python train.py --crop_scale_min=1 --translate=0.12 --num_experts=16 --shared_expert=false --residual_init="none" --shampoo_beta=0.99 --one_sided=false --adamw_lr_other_params=0.0016 --epochs=18.9
Rows from block 7 of a small image classifier, named by matrix and row number. Rows with one number within an expert belong to one neuron, the router's apart. Each number is 128 + 32 x the weight over its row's rms, rounded and kept within 0 to 255. All counts start at 0. Numbers have three digits each.
After each expert's rows are labels from the 100 images, of 14848, where the router gives the expert most weight on average: "colour at peak" is the nearest of a few named colours to the mean colour under the peak. Only what is clearly more common there than usual is listed. The data: abstract colour fields from 500 small random pattern networks.
# router: router (model.blocks.7.mlp.router.weight, 16x192, trained with AdamW), inputs 0-95
# up: expert up (model.blocks.7.mlp.up, 16x96x192), inputs 0-95
# down: expert down (model.blocks.7.mlp.down, 16x192x96, transposed), outputs 0-95

# expert 9
router.9:173160106146125161172089139121165155174165091144077087157155096130141110131083065151110172148121161114073101164177131149135101152091129135145136106141147166059141165144106097160141154152070166191143144095130139171174056139045091103125144067101124103143093101131106123103140159136133129133
up.0:112148141124134142146146089063088136119143140156120118162067136133121108089110047169181145114147174071160152170134108123159119160038090135126116132106119065144137106180142144128171119126158169085104184160093143179093122160156140093140116139158118107103095108141066115160124135092177139157
down.0:090100150087105136133121062118151099208117152101152139124079112159193156182143140146116125147103145186185135104113089142190130096169185176162161119124128145124106069177131167091135107146096090209162127156166175119110095160142119173101114157093134107144088140102179178066130173170102159149
up.1:111177108063161136134139172145167153062082159091187146183091105102093121095133177136146164165182105094085114099110064130085173164080080125121162151148146119156138126168169121153143136152162097156141140192096052108125107095106132039112140093095135137124095159106143094179121086152129077141
down.1:073181119120152148134116153127086123124153148168127099126091133111156078127197075160131138180099150102093185175127169099111152174058104148052169122100153120130151085152164143154138110145097078142094107124147155189082156142080126081118135137075156137127166140173167067095144146103079133125
up.2:153168125157089134103110115196111137146063091164094101099153113149172092115114114141221088150103110110053205197103145131094085129095143093095111094100124138103138129147140099128163103045128179135136178101111098152163187100104129174131147112121121143139158107127130131086076160108122075167
down.2:166152150186106128119125099118109130101101144129139133116140102152181085132085148089072083158106126106148161120140106140154142136139193123176098097210167112161113113167114114113100119069176071165131127095111086081059079118191168124125126163100124153166142144123161169208112068150134114163
colour at peak: grey

# expert 3
router.3:138127188177117098083139171131139061140150164071170180106199118116069142140097148077096129078108082109125090098093153140144095123160118111124171147148083109147223128125080163102055152163133130096144167127124135183126085111104130161111107169104113108084125123123139127129109140138139103163
up.0:104121154106195143129141144151095099101141134114149104087124160122094143114201137072091142102107165129128159141170112123136136127141189133158172128193127132084119132152084099086139130122184157131096149101136153074173076146147114132113126085133057099139172100098115097178076178139210117118
down.0:135106137188142117128220179162055100084164177144115124141121101136088120145135100109153196162120106129125173141102133127206082109148088149127142158088063058073138093139127075118149115098137131155117117110134186127151084168182141133119130175138109063170152162113120167190107128108102134077
up.1:122150219119126149144148103130168097134098137136092162102121167082138135058058134155136150194158102128166126129109189149092149184156102050133076113128126124120106129139136148116139130154069126183116170126150117164119099126136116119156109104181153074130230059086105115154208098132090115069
down.1:102089124133187156138155129158165151147172155145157114180165143130205118091151072145118085122144113095145102182130090144165114150139136127080125111136121159154157099178094162115117047105095109111162129109098091106146154052073141054101132155152209136093109121076193140119104123071187139200
up.2:184118139135105177114082144140101150192192134098141120161098181111051118140177147128116125152131108131103153131167121096057107165084116129138126128161218162109105134179113128074108124135126175148114155109150123160143134109104090135177150162142075131081133147128119088079133147145181167150
down.2:082100163149136125117159105112087214100084123148170102078102099187108146090079129122133130147168115151077137145168138128162058110168087118116141148136184062143069107112133151149118028106095139125061161072108131145121067123121142141105148130142058105114103111128105197167151133151149133166
colour at peak: blue

# expert 8
router.8:151090149109096117144117183196126150176183094148108098175131089172161085128167141150136139130166156127063149155183141121091083127109082151123148062108119141070155102129096128113173136106149128171107160130078171110136074083089184163113170115132135184109134142153135122145092144091171140115
up.0:145115081153154133199128145168160137129216175135155120130077140081124147126093135128073148088094129148109112119106189182150111111156142159102210114073080150150110113140102141121126064146144129064147102121124061133174128037162127142122126136173126127144105124177147109152132171134174132115
down.0:130159164169087135123149141160081163145123097137034190100119123125142106170146097155145132081154122167129140124198159083114170083091074075181063138122122227104098143113158144113126153120114107138114137154108152105148085156186216123084108145146123130136108169116161186159180116081042136110
up.1:116098101100132083105116191084177140099096146104124145054136128150159130138151146161141134116127149166145132146143150144223149110089140130203109125123149163115191112108146120162156081107091136132094123112169148042123203132183077157083132118138102091091089088148141099100098110124130166080
down.1:163084127134115103113084125149088136118140112103135203150061134146150095121117049140138093150186172124130085146148129072119128140120092087130120093117152141127144129073187129155126105101144052136132120167101157187133161134127108152170164122108138213120092168165127181128141175104184090099
up.2:081142089111166190134147126128136170160117132116092131148102080125177097134141062168190094092105126133104089145133102119134117124144130121115167092149141148106109136139123153123147114100117184120138101142108155122127127084071142124097146118116113046126067124116089126190146138119160178115
down.2:107114108159065126138114080134183112115152122161154133143143150149065129113153102173182104145100187137147084116119104079126104165126123160126148109149112172100151135130121122149159125145138102107131179133110145181145166153101103103132126186084121155065114138123130073177173155136185141110
colour at peak: grey

# expert 4
router.4:207123121157148135152122116156130115116153170102151174113164098130155095130139118156099056181159089107112117150095148141145135149105086162102071121099129086158122142075170133100131106097171089130132155134129061188153138095134062133101127107155149089157038121116165168126128166095186061135
up.0:077120127092169140153128122137162107141117168127126084216131125130134171134118138053139142139142102074086124093141194119129100115090121184107101150100070122122156156139147114133116128168137056152169180135148101139132124103120154199058111132146134132120154121096106128134171061098073119126
down.0:142148145165131092158099108160137092127115115135105129163112055114102127108135064093122051103093088107096154125096164119147139150120165113127107116135056192131144118174077140123116203135144141142047109027173111154089159086150112124169160135102098109133135125127114173112116154083075113069
up.1:143126132108216162163096142140106112133127114217158147089162157104197096085130128118134110102074107095123071067182128192139133247094084116137119146151059135136126141133045180100146187106120109068134163133164117176140113145120085178148147095096137116128123105132131101111171143143147090148
down.1:118158142096142092110143156184137112147086137109162115131144153075122088126127093141055105094133170085098121105080105141159121206127144095118137107183128084065090120163102204071110158147145171106103151179160133177163157088100156138092131130134143080146104131163120109127137090089170080137
up.2:117110126102174122099115169135172085085090124069122140094129146175182093096160130094153094146080107103159131166119159131119088100144107106142118165181217144210077162110133108115105076113132103083106134126160092113132160119100142150123084124085119199178131157220146097138149081110139111102
down.2:105167177194125107104170113098104156166078129148117148149132187104100126097111129110116156168138148124156095086167105108112134150160155155172137133124151163053084156136158204091056110144144171134095160102156120152139147141147150104115141087134164106138173130046077131081086139195158137130
colour at peak: grey

# expert 10
router.10:107104112106108147129132160048092124089146185128186172108121162156080164134138164097117106167133131160187091115153135087155125153169094136172087160157159065175166099102106123156091154117089145144141106165129150112119149155146152105085186153139112156077123084094120122060178118099080142109
up.0:125204120158139116093154123099167155158160144078144178120163115144094080156084074112140099146154126168091093159155122173127121155078154126130099130114088046140181108134124154145152100143114065166146158167126158124184103145139137145105101097095103076130100149131082088111078140121102134127
down.0:086108110098098178140147083084114115116140077063116122135147133116109128106211145161148120097106112132089131146187083110177145101156118190141155104115126163137093200098139109173177123101120120092175125161105129081170183141140049113104158200117115159165194149122118115110129158163191091073
up.1:084126103156159154130107134119093157127091084150109084139145139160114081142095126145214152155100080100153163158087132093154178168156137159162161176100145138061091107182170119154123142144115142163061081142116135103136092204150133150088087123100121173152146156128198116099125105073084106063
down.1:128157107159111167144080113163102143141130134127192138127098168183116083105136174058198114143107120148115089156094138161098065093150107062129133101155149041101153097165106140138127151104164089155040112046164139192106150099129121203156078161127142087097152143148136127174110116140151095113
up.2:088134205113141151124099141081145135150161126159115037146146132111141100134190147154140157140123131106107069088134147127137099107105117144203139111132144065118145119109073155146116189135153098201051135121068111130117161151128187188145122076100136146117175162135110142186081155074193138110
down.2:130155120124102173170157137151105144123076133131139128058094117088143133162125113192136125133146111098068152144122141144094080151165130149152137081129071162072170108172179121123151152146127083138151149123123176107101103116110139098181037088125161065151130135083179078086101120131143110168
colour at peak: cyan

# expert 14
router.14:126114108092162155162189100182153154096127142129050090111145198085160097094077179142103113084109175176213138173095155101093133141108155155152097142103215155141144103179133108058174128111074161103125171092203142175119154151085152104134118099143137083133159122149161116133150153095094157143
up.0:176076046134128182128090102143139065112126170150122113148130152140127194084069137184074120148145141132064124164078150200197099125119130086157098106151122116083151174078092112068158111105138079133142098145128146184113129133157107119174147065145155144036113095094127116076093195152094122113
down.0:129154195063122140085125152128106108135072102086169110164085170092099108113107084181107091154142212125156162146114083095116147096100225139076125119138174072118129132156141116116138110151121086182102191199125151171114140129142150123190121092143147096144145070153141136167139049115125093156
up.1:127161155107111107111136157121149126104129151141119101132099155162163120145144119133048146141182099101164138110148142133198157107058141088145137144164078096179166177143183164129069106115116124177110110155139167097112068165112134104127109174101125156121133112155120171121098154074128092093
down.1:160128164099100119140100090102107129191178133121117151136152059196144092085201098155175142076142128142117186101042112111187142140088146103141140072111206084146131133137118133140101126087150091106106133087165141158131086140130096133131118137129079152145124131133090176120116131142148137078
up.2:129150130083087124113167144152121120115147109124142212115076127111103130116137081126100165108128140121164170133133106169171125110134058125105178134093165157148145141097108109114113159095116139180099139081171111135112121092122122111081134176174181128072178166132159163179102119145069158089
down.2:129140142153159088132173153081129133176097110112128167129138100138058114115086115067111154093131119134128066110097135087111180108109138096172162162178070094072096091114099155150138114135081161137117052160117160126108146139084178103157184116088124159183180151113127117120123053113118131125
colour at peak: purple

# expert 15
router.15:178177178092093104155136113153123116156164127086106148103157110092102105151070175072049112081152136152073149164149114109085099133180118133138124170199185095140137152106123125121111110113117087133186117202134134097130096150149108119132127113076134146150118194127151175170134062154166070208
up.0:115113156082075107133086087190085165122147114103141117125144161109143171184121123122138112126162102125078158184166095159118066090101074146148175157072160122110164130091113090139112096183151065140049142076045173130130147138127129097176127097167114150133204162116115135144134126083170203125
down.0:156139095128167063167155100145104169120179094151108152127194174108132116128104142147158222101114145106124151121139120120134103138170123189192167176146057138164171102088113143114177114118075064131146166123120124099170136093111111105108203087109161143118115153096168129170107104092096157126
up.1:157175172151168130124117158183086156108158120166087119140093098097132115072116115148115131146140130101165105193113173135110149093090109066093129129149095121153119097083132190139143128180090067188133098142109076050119049105113161069102127108161139115114111070140167086130143167085113092121
down.1:147087079161133059174111146143182119078178093116159170144121164097146062100075141089148087058111085132104082143127140095108141148167138142172090124163150160131107050125153108116071141165130154143095102124195160152105135119091149152171081159123144122121143148159114103107135170114102126129
up.2:136125117167150170170173149092111131139091121115134109077102126150126082106147077188141199107076173141133134129185148102146131142195081097116087138115145117125111139133186153105162102112136214067168144175084167054131108139102165118089126184175119179134090128130133103167119125086132165145
down.2:059125128144133121135146197097211123164110125190152200143085128109143164123123131075125107091093124169152139179161120114122179131148118118134157163079127144163160095152152130125057165128140117125158142145137102172093143174184090159131103165153109092098205136128138127140120110153096156101
colour at peak: pink; orange

# expert 13
router.13:049071134038154130111137113145180131125110097085074111112177138152049136069119131117187111140123170118140194168161081103107071132147161148168132079081184162136139127128075066093126152116155136115136149102108177091141136096095123144150131100129177186111121124162119111129092174133124168128
up.0:145154111100191162157112105113100093127135163161159137131159162157141120110124130090113102136093174121200065098193147137126066148111146152114071128169140114114127144112102161159149134118151132140147122117143180122106117129123182097120117118129069158113144160191113036075105179098178102088
down.0:093138144142113105160171141115135104098166165088159127119123114104125107121175166159135064180073128158134093062148101126142143134173074130085120114100139144127125145079137108166078155144145084096098085117136160188072109117099139140169116102149148148182110110167143142184141111196125127078
up.1:067100186111113147116110112128091171195115133166105123104196100119135136081113079089114153142103123093155146128145166056133083115103153144066094158168145156148114155124128113061094123104151146097192114131162108123116181078154082111143116065184127039127199135121177095126180129087119132161
down.1:050126088154181121142154091127097159160178126146123122091169145110098102100097147112151144126102135130077179077159129165107147128163060184091148091114149102121207109113098164098113168144176062132142113107114180144119163183162133087088226095166118116117123197076137135138175114139097092079
up.2:099099116114105126125131137115101081155160140122096143143124086141114108096185102137129101142117154126154168094184088180122149083104131149111098190055154208146182138164126130098094146121082174136185166167120114158134145114138154040138118168103103141083184095112122127127134146172160086133
down.2:158133139095142187107116134091146155142120175166162141121078109090106125119112126126126056169100140131086083124077110074189156078090039102162125085121154110095135146120081110172136143117119056087082140127173094107099148128175157155146103065166166117082133150143163194136132147137165129144
colour at peak: grey